A small contrastive image-text model, trained from scratch: text encoder layers 12.
Rows from block 7 of the text encoder, named by matrix and row number. Rows with one number belong to one neuron. Each number is 128 + 24 x the weight over its row's rms, rounded and kept within 0 to 255. All counts start at 0. Numbers have three digits each. After the name is the row's rms in percent of the matrix's.
# fc1: MLP up (text_encoder.blocks.7.mlp.fc1.weight, 768x128), inputs 0-63
# fc2: MLP down (text_encoder.blocks.7.mlp.fc2.weight, 128x768, transposed), outputs 0-63
fc1.162 049:173081112114107104125126144146128094111111133121186140120192160161134120121168100121141147134093140110166082112156095121106128159131150165162120096138125114152156146138088123123086107145129122
fc1.163 076:151091141118088156107102120160138142083109091162148160164125136083079140137141133127111153118136143119141126176144140141100141129134125105151124115117158094145137151165117156134131154170114128
fc1.164 082:115099133105111138132170116117151181129099135142131134130126125108134100119136112161132082106190146138150128155094136112100095165117132125189080098103121154126168107096111124105109142161127158
fc1.165 050:081139141080151104121120133139108132119123117137109141093118130158121163159138148117121117128103143140131166176163141124154130162135154118169141110133135126159160188148112129105114136168136091
fc1.166 077:113117133124112124144120144134125150158130156142163166109133131106130111148092138134142037158173126126171151108145151105098172148120154156127112121115134132117135109108124111121111130115138128
fc1.167 070:147082125092195114123142122185144140112111098152139140147123127144152120130158120168146116125116125117148142095128133081130157172138137157162158096097112121082133156103146160113137098131149139
fc1.168 113:132145126075139120156102134103135181112135101100111153132114145113123091148135136168135124142115137123160149106150126114135142151114155124194127160149124115122103130119103129129118124150101086
fc1.169 080:109139115095128155131167113125086129136173131128122117130109124136111097121141064093104155139112098136142135142151146088152097143152128123192127053137132092100129119139152137153113160164133068
fc1.170 118:117100148130122166120143143112120159143126137091116122119124065148117161120160107113119127188131120126178110136168175096099129115094066135133144105127136105103157137138117131151136101144131152
fc1.171 060:136157110075079134122136117088091132156147099146107146138118127113147128095159138097108142122148129084123138131121084090155144153119108138151107147128100070098129148154148101133123114137123129
fc1.172 088:092132120124141148085145113132119129122074118117163127115144113155140107100085132111142195137119129078117148098101127154126125122101082143123103152118120150156178158156152108127156154160105152
fc1.173 084:120118099129146083120100150122134089119102143078119140181133151121141130107206139110120129137138140152166119098122153133102115158145113159178131143117154140085154162085148142140142095136103140
fc1.174 118:125103113095189141093158105151125099117137160119121162137169115135098136124161085101112130134116150098107121154130149158114153129150129152103148093117125123059154154144172145148099118141129147
fc1.175 104:130156127112118159126144142102061122093093103102105140112197134162106161170104108106131114150151155158124120158116117152144124185136143082144094116145124095134106120126119135169105103167121129
fc1.176 069:109155081101158076139150155121161102129122164149184137100158144151130141129147138098106101130106132121138124128149123084119115164095150142179127147136126109084144140133156141077155109135143099
fc1.177 066:148110138113117098129117127136110109116103131124145108106138155113147122145150101099108109112145125115133117141150186130152097177102146119174112105078099131109146147121175143094134166136097114
fc1.178 153:088149158170115136115123078105144129113096122110083121178140123131112159118136103145121112146096139136170092155171159136085154147099125149145097124098129055103142155138103192139119127155113102
fc1.179 104:104094098054125159091141090148128145102133117100117136156156132087131181153132128092124158147159145125168110099136141114130114175135149116130115130161135138114144084113122133161108092119120136
fc1.180 051:147147139095128159133128107159137140136111095139166130150152124061116136087171103156143129103111145094162139168129141087128135170099139122174142111128135084174137155150148136122094150156146152
fc1.181 085:132109134123128115103151127106106116131094157086110150073136143102144139130097153133127124145142161116073137123148187117139179154135079121189173157154120068139142153117139107127100114111152134
fc1.182 065:157086136113121119098132144126142135156105164131128112077135134140132165122149096136110121149158139086099118077176155151096161142117096137146129165122136077131122151130153189101088108141137127
fc1.183 091:139082147130124151127131107133155156141124115129091151144129147119141160163129087127138128135090118155145112146160160115105104209127113117166112115107109132046130121106145144147069098142124170
fc1.184 079:123117132105131127127136171166130102130128157073090127130123064085102161117150069129094104151142157124134117126129151110110127139138110143170138096102151103078136174139126121125075183100150134
fc1.185 086:142148114101184083165140143103108138123129091152160163116114138106120115107131126123126099148077128121096127092135122131115111171116101148153140136151100121103125149109148137104140160183126099
fc1.186 115:092124109122144115153127113079173181151140103138127126112126101074154112121076130098099119159156124107116120083107096137132137144134171124153112152075111123122158162149142140099083109145175142
fc1.187 139:126115137096116148134133093115157110113115173118097126112150077139133135136152088176151129138147123153154124096098145133130122139134094166095140131111138151125117150165170161114104110150121155
fc1.188 093:133107178129154108114125143125125126117134181184115125121129098148119110096159154131096152117154148091113124156119143145098125099092099148160125106140122107095160136175114110096089137140135155
fc1.189 082:105135118141126157114084153153155124115111080158139095132143119120142134145144140134092141124109120069110095150125139089139129128098152115127106138154162146190070122128171139130144154117090145
fc1.190 076:109121142103128102145118117118109050126090108149127154136122171132086132090173116146136164161112164140158086077142130148089130097103161117183162130107123130098115181104163111130110131112134080
fc1.191 066:150133128092159163156100109138112141132088098178154174125092124134107142099127130124101119132132116116112177112142138108129100103131136156076182092122149106143138146128154139113138152153106130
fc1.192 093:138100090081106148122126162131117163103134103119189167134104117118129121105125081109115124149140147147136160128143134105129094102156164149179105150098142116119139145103123143139109151174135130
fc1.193 291:121101119090129128143126078139074119115110132155117165130139091169159135158137131162154121105102149089124125109126131115166131143144137122191158098124096151153098162125140075125116115092147097
fc1.194 108:136107129064135138137132139122120138130106156119130136108161073136170135148106098174145122126108128077156135141113140101151144183160146160186122106129100134133106153113133100130097112116160119
fc1.195 102:130143141161150129175078156156076167135136136099135143156119060111130127151131148133123113136092092131136179097113115114137121097139104112125078117138140087117134110143134144124108123162144122
fc1.196 057:103107135153156102109152099101148107154094122170122143130114164147125139073155094145142117142162108109145150083126106118109086152115094126141140128110107126149107164156134132118152128115163094
fc1.197 066:149105135104136149143129142130124141116140134095125157159102143085110132156176103128095143149130135156131129165131122109118173152112148146173112118137154090117146124168133124131076140118124135
fc1.198 080:125063134102117118131154127172136105105115103145099120162176125146096109129170147127123135142134125088102138124110110123147081145148121114180140177120093118112142157128157140119137167131142134
fc1.199 079:111086094104171122128092127137099110083127097111182160151134152117122111118128125143130127098130144135126184104139092144136146164120104139174162121094128131163128106111124118131151137162116166
fc1.200 158:113082138109128171090140088140119144149142118116147147140101173101140153140157058139098193111126122131159102095143110111119099184129146129134137120130117115069120115118139145145108139093133137
fc1.201 063:128138100079125152132116094127117139112129095070113139168149153116101094122150096158120180112097072100116159125138118135082077173142098131155141121119129163122144137146129151122110120189142169
fc1.202 070:124105158135102138111153146122113138073118100133116138166146083112085147124139076169118118129112145150126193162111123146164110149104125127153122115143123140123165143104121143115077149191119150
fc1.203 077:102107147103162121100134172096129132080120140112103120133144128094109139125115170172124060086150113121101144092103133129145129115169135164129096122121130152144134143120111125102155153118092140
fc1.204 062:105091144118151120161140127158122132101106146146144129104126137124109090165133063150165144128135146125126092127154121055170103158171173179164161109126149086141132149133127096135088099154126141
fc1.205 064:104080149104106153122114088143137116140116154183099159140133117167131137139162121170134124101141130131141120118130125122113139163140174133132110144104137111147108147121148139120142103166141145
fc1.206 083:161148124122170114165109097117170170134099119123162117124107127099127146128118113112123148153172064144143112076135117107143103149127102131126103158120126128082150150155180125112212123079154142
fc1.207 073:152084110102109169119109124137126131149087110143086144140166142154168116132131113092110092161101108117130084103139152128144118154104107156182086139099111128145142129123137138181127102106102174
fc1.208 069:126131160136108154148091106102157110144149120130106149110122096089099143105087144136105126138107155130108119113121137155152153158106133191128106136127109126114172126155118122120124118144101140
fc1.209 088:118114107146137137159108153159118131122088087141107126197131093095143148100134126139152134126133119142120145123100157152138099150113057129147132113090128127146124195096106147113163143117126130
fc1.210 186:153146130132148135150110085114122122134099120170182155151124148152106128139121136130118103123121150148151144164121136139088090166136157165142123114109116106141131147105110136138140145139113171
fc1.211 090:108142124080128106111138133143119147076077153120106131127148097147111163131178102150097131139170161188113129162121145147111111174149104135155163126185145099161115143135127143120110129108109106
fc1.212 069:140089114108118089110121151110105149131147107145158091127127115131144121108156138099094143142112136125143130090154129112067131185114135146135131176120139092149144115120130153118138085188156150
fc1.213 067:116121124126149125133099100137141129108134150122186135173070160100118119138102122104151121127112084110107135106126112156133145146153130140119146142114117120135185113139159149145116120128091158
fc1.214 166:112123143116145106120146137140115158126137101135115117146093153071123145162116056088105140130130105126174144097118131105138123170170161089115109148156131134106135124106147190124115092146107175
fc1.215 080:098148116117161127080144098106155173107095109124108130089152121102160169137084125155107151150155111125162113099103162143102087168105162173112115138158126111146121107133142135114149108095132155
fc1.216 083:073131115166070141122106134157139114098107131106101102131154124150159095115106133123132096154156164128146132162125185133133150122090167156103153091121119115145137133132114169156147122119117143
fc1.217 185:110110128089143105140149134205133095110145069128160101183203095180104107109150118174137138123143136124139150124150116130081092132116153117130163134081122071147164108121134135111134118140145112
fc1.218 061:147118126058155139139135125108134121118117107135146155136145104076136132126143128148129117135136147126130148108122118132127117146091107105171120164104125095096128153115134154114122194144127153
fc1.219 076:121131136112135130114095134147149089104115066117110129142125130168150114141163119122121105138147107098121103108138111142124136113124118147096129158104107137155104170075108144133099135158160095
fc1.220 070:152142132094101160131129065119112171126174088140146137148165184100105145122172136151169124138079076120143165163126137120143111162158102140170174134121122116099133146171132142137119141143146107
fc1.221 070:123137110104159139138142142167113110094141138155137127178123105146110145119100066150112128096172163126136128124109135179127161128165187121169118104070141126148166127110116162118119135113130154
fc1.222 081:097151141157082107123092118098179160116115110136119107134140112125148135119123112094130139152117093144135105086169114122105122125127173159129126140103130080103130145091139173164096153139117133
fc1.223 073:113127119126104119124140131138136162150102072154145123154169105092143137093126116111145163121143109140138142079133130101083120170114116079148101152114118117139121172116109121104135150123144125
fc1.224 090:146175126113108128102118108093166133097173101117180129108109091130072094114177156145103146112114104130087104114105123112137126143123138144145123140110130099108158119110190118143134167113110101
fc1.225 070:136101092129169158127096119080120148133124131114156123150089121102109129161167126122114111159120112115127133131130145140130120172103116145167137148129157099093134153118149157163132143179103140
fc1.226 084:101144094152175083111088123109136121159143065140140156143148134113122122108116110099112104133127133099080101145139150091146145105131170148138122120114136121140117136118146174155088128177110166
fc1.227 051:156100153071099140118127153118190182138124110142148107157142115102095134125148085131084158187144114118189109094139157140123141139114126174187119155110130120098108115147149177149104129097130140
fc1.228 059:174120163126140114131121075122059118128105118127112113159121166082163106139128093138123117115140111132126088110143137105128099139104171138160114107113140130136125104152104140159056143144152160
fc1.229 069:137110122166124131113180141157160162074133121116106111138150111143116121115142110152108138177138128152193104108153147118115118102153112192113110154118122129081137165163157106124139085119143115
fc1.230 188:183110132111091129105080169084112152136131102143173165109129142136142097101119130136096150150122108122120138121093128135127101155111103144150118139142112115137115156133158124135109135116119155
fc1.231 073:113180102124094110136120103126146110125120090077157143137151127149116157107078103121124132120147147145138119100141128120103111152141156135138138127104138137128142185138160147128103140118145075
fc1.232 065:200115139113147120163117111130102100138161108071156119153131126114095126103139155136144134094144125131095129133079145105114086174094123122207089113134127098132143124110133162126151156141134097
fc1.233 074:159138158108126069133098141099125146094115089136153137115128145101094137096152103092084101181151117165132176091144130130090133161125138166138141141146137119145145166129124132134107171143146092
fc1.234 063:111119088107134128084142115107159138132169137124136163133083126106139105145164108119131142111112135131144071155113141109095075136129142120180092102125151097159114136127154119110097120132160136
fc1.235 122:126136098106093110127096109123118160111116115113135152093136088138146132123127120133120144116119137156130141088118164114134113150128118162113162163161125127116078116151160151128099134107130093
fc1.236 089:139112113125115100137159121147089135142146167080142126158159124114121114144146143158133108117158167149139113141124179137091131174155161101174169141131136105148132105104084115129138105142136160
fc1.237 064:131138142097136046152149165134145102090123128117103123106150157163115151118162143156130119138142139133170142124163127114101143168123142099121121123061148108078116162075132112107155107082122086
fc1.238 082:116119107070125083129137106122111135128135111138111124145140130121105130115129089077107162151120133107147111126138131107123098151108134107138093126132138125146122119138125138128148115192138114
fc1.239 054:114109132103123128153120167089153143075107133114131113121129135138081082111136118147119111139127113107115134122112095090112140154150172112179134109094156116109118151146125132128113104169111187
fc1.240 107:142149107156144152089119111099128142106152101129138111177151161114120088136129099108145144130116126145126131137115149125133110160134155118174120084121135112116125146075203159117105084142085152
fc1.241 079:138082148106111165101125133167107120127112131133131162128135122088113082108144130129135095122129156164133090122142164122092142137146169136163133091108141075099161156084094171142133098143131157
fc1.242 074:138136131128110137107107123123113147160116107103099160141140115122122141136144101082091090141138177131142128186136152123105170141118107136175123126119107101107113156135113131156098122136136096
fc1.243 049:140137146163141141121120140099154127113107097133162113145113104098143145111122113120121087119142125099130110167142169098120128143145140136157090143125136115090152183138113133119128132156134160
fc1.244 109:134104155132155124124165140108129112138104131100128135137089113130148168113184119136128126144109142078173153145111090135125161187099120154124140126070137128148093145152139173097137153120133142
fc1.245 079:091097106148157120097148144090158129154139096151139152146125130122134105102119091083097110129141153100112126144133117131120143160123164143128135162111131122139144126112118116154133110118090131
fc1.246 084:146136141099150131135105148173127134100136113096152160108105134146116117159119159130121100126139202135163121145135112139103152108117103158102143128089111137131145133139096131116156135152110149
fc1.247 087:126131072145113124120148146134145093095121149094122110131119118139105142108124113126145129159134148139128129140141143115130078133135120152131102094126173133162149106161146110149112130155125176
fc1.248 086:085144151164115137140096144112078118120103157115099168129143105112151174088139125089147107134135122132148133145148092165149123140124113141150165116109116150162156174155095104162137140143109111
fc1.249 076:125140106134111093150090124098123136096120122161125150127104139153116130137138136127126131083127117159133148148154084146145134117168151127154136137113119128083161167125109122126140143172135097
fc1.250 063:186134191137124132125105107104127118140107152148173118159087114097094127129119082102097130153137114093095090121152121085139115131116105124152082142128103102089146141139164106113099109129103118
fc1.251 086:113137112128151162113136154141142089092116179121130088168144139173123122136120151134144114136125143104167110083074158131101120138158126149147119128093107126199141103147155122113117103151095153
fc1.252 054:162137113156134130146103096139117161100133111143115120153166188116075105099088088157113195136119120148151125115124126089102132161119114148199150079147141084129154103122135121109128113159159130
fc1.253 063:177158124135125076126156084125108131110121124125108166145120126120063144100164140133103117088144141128121141133089144130102125147122142153160135102134121115111107155103119123112150177169141097
fc1.254 057:163094144090137135124159148129084141147101105129157142117145134125120073182168086133124149147139129151146134092124129125112125161147122111158094172118145129115135142105134130139122134162111096
fc1.255 089:149120125160129124169085156131091126127118092145177136155133149076127104121140073122129099109113113171155133129126129129132110132107141167137102129114124117120139163100148116135130135150137202
fc1.256 143:139153131147139131144069155123121174105130130154142101125161165138140123139119145156064114153117087117126165126173146090130121115078089126120102149165152113108114134110118113127079139140134160
fc1.257 073:163128089155130165169111120108105141122143166142145154123148111133110116167127104157150105140100117121115166126152129099129125085138169157101155119134103070114131119104101103159107141131124157
fc1.258 088:109164113111161116157113105064115143115146114148158107155122160114068154114137076116159126117161109116162175118123148132130121158125101129164110127107131143139156149153183136125083171174101130
fc1.259 204:086141094131126146126113122104142129134122153121124108128131058121106144131151116150133141097165119162110157162163105135117149120155177097098161180132134143102111127169172138122104111133106105
fc2.162 056:143149114145112119106138129155144126132151120145134110126125136162131132160096167151106133089104080148117091138094080126105139148102106110126111104128081099094119122163127108076130143117109159
fc2.163 088:156155098117124115133140170105127150075136138145144138129181118130109136156084188144129124100120095130123143089127144127149135125114146162092127119137112143114115098121132111074130115131151131
fc2.164 081:145167126127146154116092136135153128162117105143159130096109178135088138121178127136083147140095114115137165125191133145106110123117139141130123131081142145140127134133138111133158120136164104
fc2.165 053:170096110131144149150187123157114141128162148120087092172126112133124119125153128141127106107156115157091127131129095119148117126160140149120078124130093149119133140182157115130152129078161117
fc2.166 067:134144130174158146121130114103110121163113123119114131160119158126118089128157098100110125124105145152091122128104099179140182091136136106128120146140091125189164130158149129123164091155123104
fc2.167 054:098123120144150123170096162142152131122146115101121144080126127125124119108088165108109117157132111117128111107126104128121138112115114115153144123176100128130111156111163109102102078075165083
fc2.168 125:109094123118121153112107123125197154127101140110147100164168105119125158127165114145091110112174140135168094135149144117072159153145135102113101120134151121117152140147125135128099128166124140
fc2.169 075:110131104163178144138123145132140079093131092121139098121156078136076116142178167140139133106129145155116136113135154134128113140104088144124133110144118122151137147135127106127144098138152088
fc2.170 100:082120070103168124149158112105116156117099154105122160076124125156099094152108133114154168100164157140111147136111081114119116159123117108161142101156121102120150138132143148104132131125124154
fc2.171 053:131089154126148120136147112124110093140145117145122160079143114130140082180147178094127095173144119120105133154143147133126185125161108109115114147074149114110097106118128114105140121124106107
fc2.172 081:141139152115161109105098116123156159122155115142122132095150150154131177134159133101121116155094154094101146083104093108133155152151123155137133149134088146130152088114161121141120084162161138
fc2.173 098:138144159085136131137109163166151134113105130139120154077105106158160128142137133128066098124157106149146067060134124137168120119143126147131106136117147131145127127165126123157118149114118172
fc2.174 112:170097140096140151127124106095130101143106172142115102125080122183117107119156116115151094131115069130121094116121112145144139129134131114123140147105129147128143120149174131132111151108115077
fc2.175 103:106170114113119147121198123115164128097111134167162116167149155103113090100133158128108112112128114120149149116127103130120106140117141145115161166097169161128129097157134110141144109122128093
fc2.176 070:096123138130129081145156153122120124082133126146102111147092113160112139120117143127129078140153164122104152098115130137110107160152126079106145170155147122080162136169108121131132113145133144
fc2.177 068:143104172094185160131082121138124096112127122139099134074150172135097111160193128103128091113136156165143150138123133137116140158141143112153113102126126136076138143144120138141114138121119136
fc2.178 138:151141113121122141137139089147102156146114120151105157180118130134105145108129123187133154118149117142173111188064133124061114090117113106087113105160113138103145158140091144129116120172127125
fc2.179 130:093135093119110173131145110132174143111100111136105112145106129120138131131124131063102155126126166136159108104168130151123132144105117110107129112121152129124140126145148104065149119116138096
fc2.180 046:131140159172160154122123105110160148160079182104161120124116104124106110160066091103094137110132139093115120151128164117131165185114151135136146123104108105100156180112117142140134137139129141
fc2.181 113:132151152153170114134166137150174153122115093115133089113141088137112149134143150139108078165092118118137083105163138139123140145145166121132124140134145100154090110189143125146129136116087109
fc2.182 089:141157130136126129128111149095181074147103134103130077147124104129146125123092159126119086150111153131150110104144128163136152142140102144167146096125113104146125122132172119091159121128150072
fc2.183 094:111120097135096086093133145080118165147089153129159145104117154123155121124122112103125157123144093125132156120113097105115120178119151148150120137085131100138143132117135103144099142106137139
fc2.184 066:156074147071107115189119153103125110148166147132142104140128079098152123152136123141163116128136142152092153143126114106158146115154120107174158131102142118074157116150115108138093144088125117
fc2.185 111:131151074136181106131173102086146110129131126123107075173110114087111144119155125120137135121145114135149113132140178111155119112107143120130087106134130126136158144148151172095124107125129145
fc2.186 153:096161099154113090148124158129170120119144111105179120171134131131090120131118126091090107098161139150126138079139111118097167140128076090155111128107114128121113135130147117096148143102105167
fc2.187 126:135167158118122127114121179124130146118113141149169152131147137111140091134144160132104126134192080106107133106133146135160145147141118178151141126104133153172106150139154147157124070172115103
fc2.188 107:093162136123144150115132137135096141139148108159130145148115138134098111109117106087127117094138127137155110130122082105172140121126106075054131185148121182127139174151108135159152152119111120
fc2.189 072:173138134087134116122134126119059161120100108099093122146171114114100152131108105118146140137137133116130131108118155148155124119162104132116150078146145104103151135098159133135157128104171136
fc2.190 075:122097133126110114151093111141176111150131119091153151120143139141115103143163157119142152144133091099117147105130175137134143128122132130138140104091114109106099048181086127148129119103119144
fc2.191 059:165146131155140151127133114086142121139124128130085101139137142139140126139134135132129091163139139125176135185101145120149156164159122159123090114113175159086119118107141134174128135142075152
fc2.192 113:125152128146122109125134074118143125139157129146107125111102127131107124119110182095094162123084129093117081146135131095156139110165131111142117166116094128110138121101099096133202138109135142
fc2.193 216:136090139133135140183159107162108122097126145141127130135110118145168132144154153133159105110115140110142141154125123121158146112105120102186172108155086142173154172127126076091081117127124111
fc2.194 120:138106136126091108107157103158124110131136147123133159131105114158165099134135143166163148092140139091091135115160109155139115124089176142140124161157113129118117142166116133127120098120103116
fc2.195 117:151105142119110178136124129115159122143100150115164168103185138191128136152131086097116067129100143129194088126179084154093106145110148117128113128126132098118117115110131134151148178153117108
fc2.196 055:094143110139144104129128144167142134160092113112136122113114144112142108079110158145146116155091207126146154133134130118071127105141116119121150150135117140149142113110099173132159101120146113
fc2.197 067:101128078159176095162168111102159128141165116149120134127126109114149120106133167129164196118095121115115151113148103125079142118124118132116103126135192150153098106142152145124128128105125122
fc2.198 090:134148140152116130143148119165149120085145102127129105092126089165097126113130101157108164105163118120143155123137170067084127117124122129099130104146143092110114099168124081112115102141122149
fc2.199 081:107118132099131078132113155133138107122138157144138107104090094119143132111127203175135119089168135164124153153153129124100153097121094113156118165133108135118134149137142078118149111140146102
fc2.200 156:155126158126099140089125124134122133132074100166063094118166108125157140140153113123133135151172158117156142117150157155141110098118133099114148090139143155162107093153143105131158094134135154
fc2.201 061:125115121135128116143086120098115131108127134138144128121171111126190121120130134202114112117103070121065120116151122150105155164136117102115127136100099092130163116079099119142113098134138141
fc2.202 056:079147122168123115127182080109143104123130109113129194167125110113169127129150114138141132131120131132122065125145152148113103122137092097113113118156132102134160145135125099130127137130126146
fc2.203 079:122155153119081078136143138143133113145137152126112132141115133130125166183121146127142087106145078074112084118131107084138145106083110146132140140127136138114101171105167127124137095085153165
fc2.204 061:118085131095137115125145150111082086149144144117091122139117121185159102139155142114148156161085134094154105057146110163105134138083101095111131113116103106132110112112144098109122078135109132
fc2.205 057:145086123110115158147161149152105145167130161140113118074099108112190103118143205139192108153132111124120114110129087149137107120134119118129121108097107112156147126105159148101097120117119117
fc2.206 102:148117112137142166143129131128120134122128131139128121072138150101086111124101151116127109095129108148093141132112119102156096129099161139125155077117124181139084100185143101119144139164121131
fc2.207 071:115158164115112108160123087098127154169136130141160130103152128116118118119122153103157139141144138149138136142113158100105139133107133099122156131117157117102178101146157112113118119124165107
fc2.208 084:158106152112097119133132133118056159090116124124097131146150147127138130162129095101144120130134113153083133108118149129148122123107158148175113133117113155131169183119141172110148074099145134
fc2.209 110:117158145128135105119123160171107132139131097142054102180151088157141133147172132108080114145136126086137147151112145149134174108099121184094135156130133138124104195151107124104133099080142134
fc2.210 183:170135133170155116107092106155101102121073155158147102123127158139146099113112113116133112143117134151136204125128156121038112130154140144148110120104144106126101130116116109148123147130106136
fc2.211 141:121093084144189137132079126138156110133193147144157127111121143126099127128103154134132094130130144144130144136124125099107104122134191099132139096143123116134112066101123144139133115071122112
fc2.212 095:116121119133141099165154141130113173157089172147083138122160134125084138169109131149142165139119084140110139088157132135131147117129145170149172099110094149145116136116120140130116076129121097
fc2.213 069:093179131150098084185180130144111155097115117109114095115116134142144137136082140142135142124132140166148108110116163099121146069132118154118120141132154134143144132141127081100167141070145140
fc2.214 156:126143138128096138144158135169176152126116104126094123103132144109087042125156122111146137162086161178175128160117109146120139135126144132118143144146142170146122097110134089138149132109116115
fc2.215 101:125128149096153125106116110161119108122140074086115115139081154113111120107132162131104128076097130133136162153125139121173130132164134117100132127104146141156105091101073185113139119103126169
fc2.216 087:146120156087164111108107132135096145160131165121127160109125083135120119129129150177139142140114095142121155154157062114132100138125071137116117114154150094122139131109126143089135135149140139
fc2.217 189:117114152100124111151140152219108130098155085158145093140178133173104122143148161142134133118137130168145177126110136154115081120169137147123146138101158109124150123104106128116141123114157101
fc2.218 050:134164156107135140153105117132117129142126125136130120112154139135067157126108110107133159081145113107159150135113143117154161118134123143092101165101122146134138160126103154141117134154156151
fc2.219 091:112128082158158114104121092114099124125145157138135123123092143089116138138109134132148180124103166132151105156091180144144155122118132100141115113117144105132087086147135137169178160148089156
fc2.220 068:162118146118130087116095112125136138168141124129133162164166119141144117112127087133117138149131098074132155102064126099133114145150108165162156136097105129092062174118133166158076141165139143
fc2.221 062:146146144125136135133138146156138142104146141121170131125099098163097148144125116131114127121117118118139132135174095146138105093092149140114137180138160118146130130164153105070187135115158070
fc2.222 080:152134171129103167135093097106110094168090159125128181114074153129118114116124057141101126113131134102164132096162168138149141135128098127093140130143124137134124139102124147142160085159083118
fc2.223 073:124137134112126118116116125083074110169118162116127135124144172142161103148152138153113158126132111133135094123116152163172136092108117150094092114125123118117080114132134128150119128143088079
fc2.224 101:092147128158113116089103121118146114155121143130094152136142093079131143099097136125133131073129116106148096176096139124152142140117144125123127101138154132086109115140133137125130139160156184
fc2.225 051:126171134144110075084098126149135174103100141130144168118141133153160129119125143132063138142120142118146086144114140095125169158110154127100102142129131131099146133104172114136117115146127151
fc2.226 084:106150169113150145115124114130099111094151111095134111144172125145117133095152103093107134089117141105146132149122169151115129122140093135096127119120114156139084077099106129145120158116144120
fc2.227 047:117106128125142093107153119104172093123147120115085110153128111158112166109150138151147142111113168104108119115156121113114124112100091135122076135136108088141086144202158119083123149123140119
fc2.228 052:144096123119088118147100138186178136150135095131165121143144144168102097100101133120102137154110117139140176132092117147109142171142171095131135103095151145141136094126129093119114101124135126
fc2.229 061:129122130140141111097123114164107115134119132148109134127108106141079159149132137084106079137134142102145165177106163072093157101125156110125194125151160159116102119134126114106118132137111128
fc2.230 186:161162140128137145115070136070159139098131110153174139131122130127111075110125146139141084114111126134115124140103120114159130128125148154137154157105124120136146126100144112132163131138096095
fc2.231 078:131108116100124145140150156125125147139171105104160104100176106141115151105114129118140138157103115086110145129139069138153097132139159146155121135150102118117107107112138129172107165107147122
fc2.232 088:118138099166131152148077112146155108130090140124098145079101132133111154113189125154152094162138147157151091110132175140110124117150121145144094104149126107139138133085124146120111143143100104
fc2.233 061:057174140127118142133151088115111135088142128072097093176170110114092113140126103154139135124103145134145087129123161141128090099113144126090156160163115144163148102132143102103150116118119149
fc2.234 091:133124107123143157127117145157106161142166090136134082142096132100134152087094135167128127151131138148145149113127097116094107133119143123132150091094133126117089093111100109108137130068151115
fc2.235 157:139118122104165179156095155131161160094140156127132107100131111099130106109119145121133128101117132137165174146121134102160107158104178141117149107140163116140126079136128136132127114151124057
fc2.236 102:121163134151132166153102126129118119080129091179122102138121123112052123106123114148150124126114091123124103189107070113115090078150138184132133123171127111122119134180153084108127129154155130
fc2.237 058:099159082149124107136152108163114126124143114110167153142096132131135114138093108144157134106111080131060118074143142134144118115084125130110165134123107121125152124117148114072133104132153134
fc2.238 089:117114131148129126127158119094148132163123108165120102137106154101110133124149135084131120123138132121116097141106099075151158127119115100160153120147145163115102126165121093122124131099104136
fc2.239 042:146166148149132152137092101128082115095117151153120173148104146123134100107096158164102133095171125115114104160145166137173127102099094111108121136108125125147155084136116134103139117155110137
fc2.240 123:158159113168170095178122143088115124105113117114147142119138159100137099128149128134141120109134131137131109122118160161124086112125152172107141091118124099166162115103091132148166111130118100
fc2.241 080:123122111096127093119095177106140156120135134126156123140161121120096110160121168128139128131127117145148123113112132094073143112100154139103142142151158128131145078122117127152111084126178149
fc2.242 069:123104107165135161129148106123092116132140091123125145143116178109139113123148097144142162108128096143112163111116084153157107133127106135161196164081127133124150163163135160140159146162100119
fc2.243 042:115143140129120087176098137155150180124112107128121167122094141117102126115103155140100089140126144162128142156110163126106177116134119114132132119143113092163154161087172116136133078135120128
fc2.244 129:127116128125137104128110104093132129144106133110170161149080114138147114149122086125126113120142129137099148122155144106102169129126108120105133131088141140135126113162134123114119161167120139
fc2.245 103:092132131142125129126111126198136096144121130152103121127124137166134163080105140130134135091123145135174141103127143124115135119122094120136098100146147160082140156119158136080127139108116142
fc2.246 097:169144147123105116125112111158092118156093179130102134147108125115087136119127131125108154114149097097115140119095160095131130127122133119111062136161167146126124099120148127095117101137107185
fc2.247 138:117086131151125165145111102108109139131120156121115133090116139132102133151169106140157129161079122121085066158137139154124165148136154125133129144098114090121118147093100124181140132125132176
fc2.248 088:136077144099147092122126099171090121134158098133132100132136121104150092131113114140128111136108146126100131093106121144143093120150092093184193113143091125098143131148122130139070158135144147
fc2.249 075:115170150141101112083101109172153109099106108075129108153158169145111165094110110100109124152122134118125101148163127149122111115159086148081115111129155123158151165146129113096118136100117113
fc2.250 059:140128099112126113102131139098098147142119105162132103120120125128136113099110141110172129118113110143122116079100110140100097129095152119146199152112108130100092139148171140119136120145132089
fc2.251 094:134119106163156148176149167150129137154120140142114111103129139134138132123075134135115083116123118134141122125154159147113178148170150124116141130094141128112111121123075165153117163153122097
fc2.252 070:129157151121128127123112180139114149141103140139153127118110137115156100114081199149122130102119092132136106124128131119137114091133146115123131153172109133148105133124130112108128113155122107
fc2.253 064:160160090150106113166101099136135121147124111160130149165122147103126134111128094116114126096155136145125139137127179131100143121110143116096086085097123124078154151123180111132109095134148143
fc2.254 047:127140120152121151155098127143130113123141147127149162176110166124119176117142123125101114102105151152140142132149151140138097083133115124105086122122060150129122168152121107138144101123128136
fc2.255 074:149126111124114086142105163168119103146135136105147112099129119121120079104116172106123111134074125166100112123135131126135137141098085094124137099125106107104164126089134137140119124093141121
fc2.256 155:206111125147133117122105134148162159125126096133144149114106148094144113145132129185143105132122077132099133092178093112090100158101136107167131129154128106137119114158147157140100182144132165
fc2.257 075:109101130145169156138090075100142111084103093155108121155098146184104137132183100134121137190164156131149112136110118123107150170142104124126144120163117140150141134141108090130119123122111104
fc2.258 106:118117118171176105140179073123162090149129120116129112154112106160125152120140125099107124152127159104118182113148121102111176132149124133111117136121122150139079155159122097137149120105166137
fc2.259 185:103145090111154147145116131136129110100116159107140116138117124153125115156132107160112171119133136191107140133148073161111144138129130133120192184157136125110094135139168121113109102117098114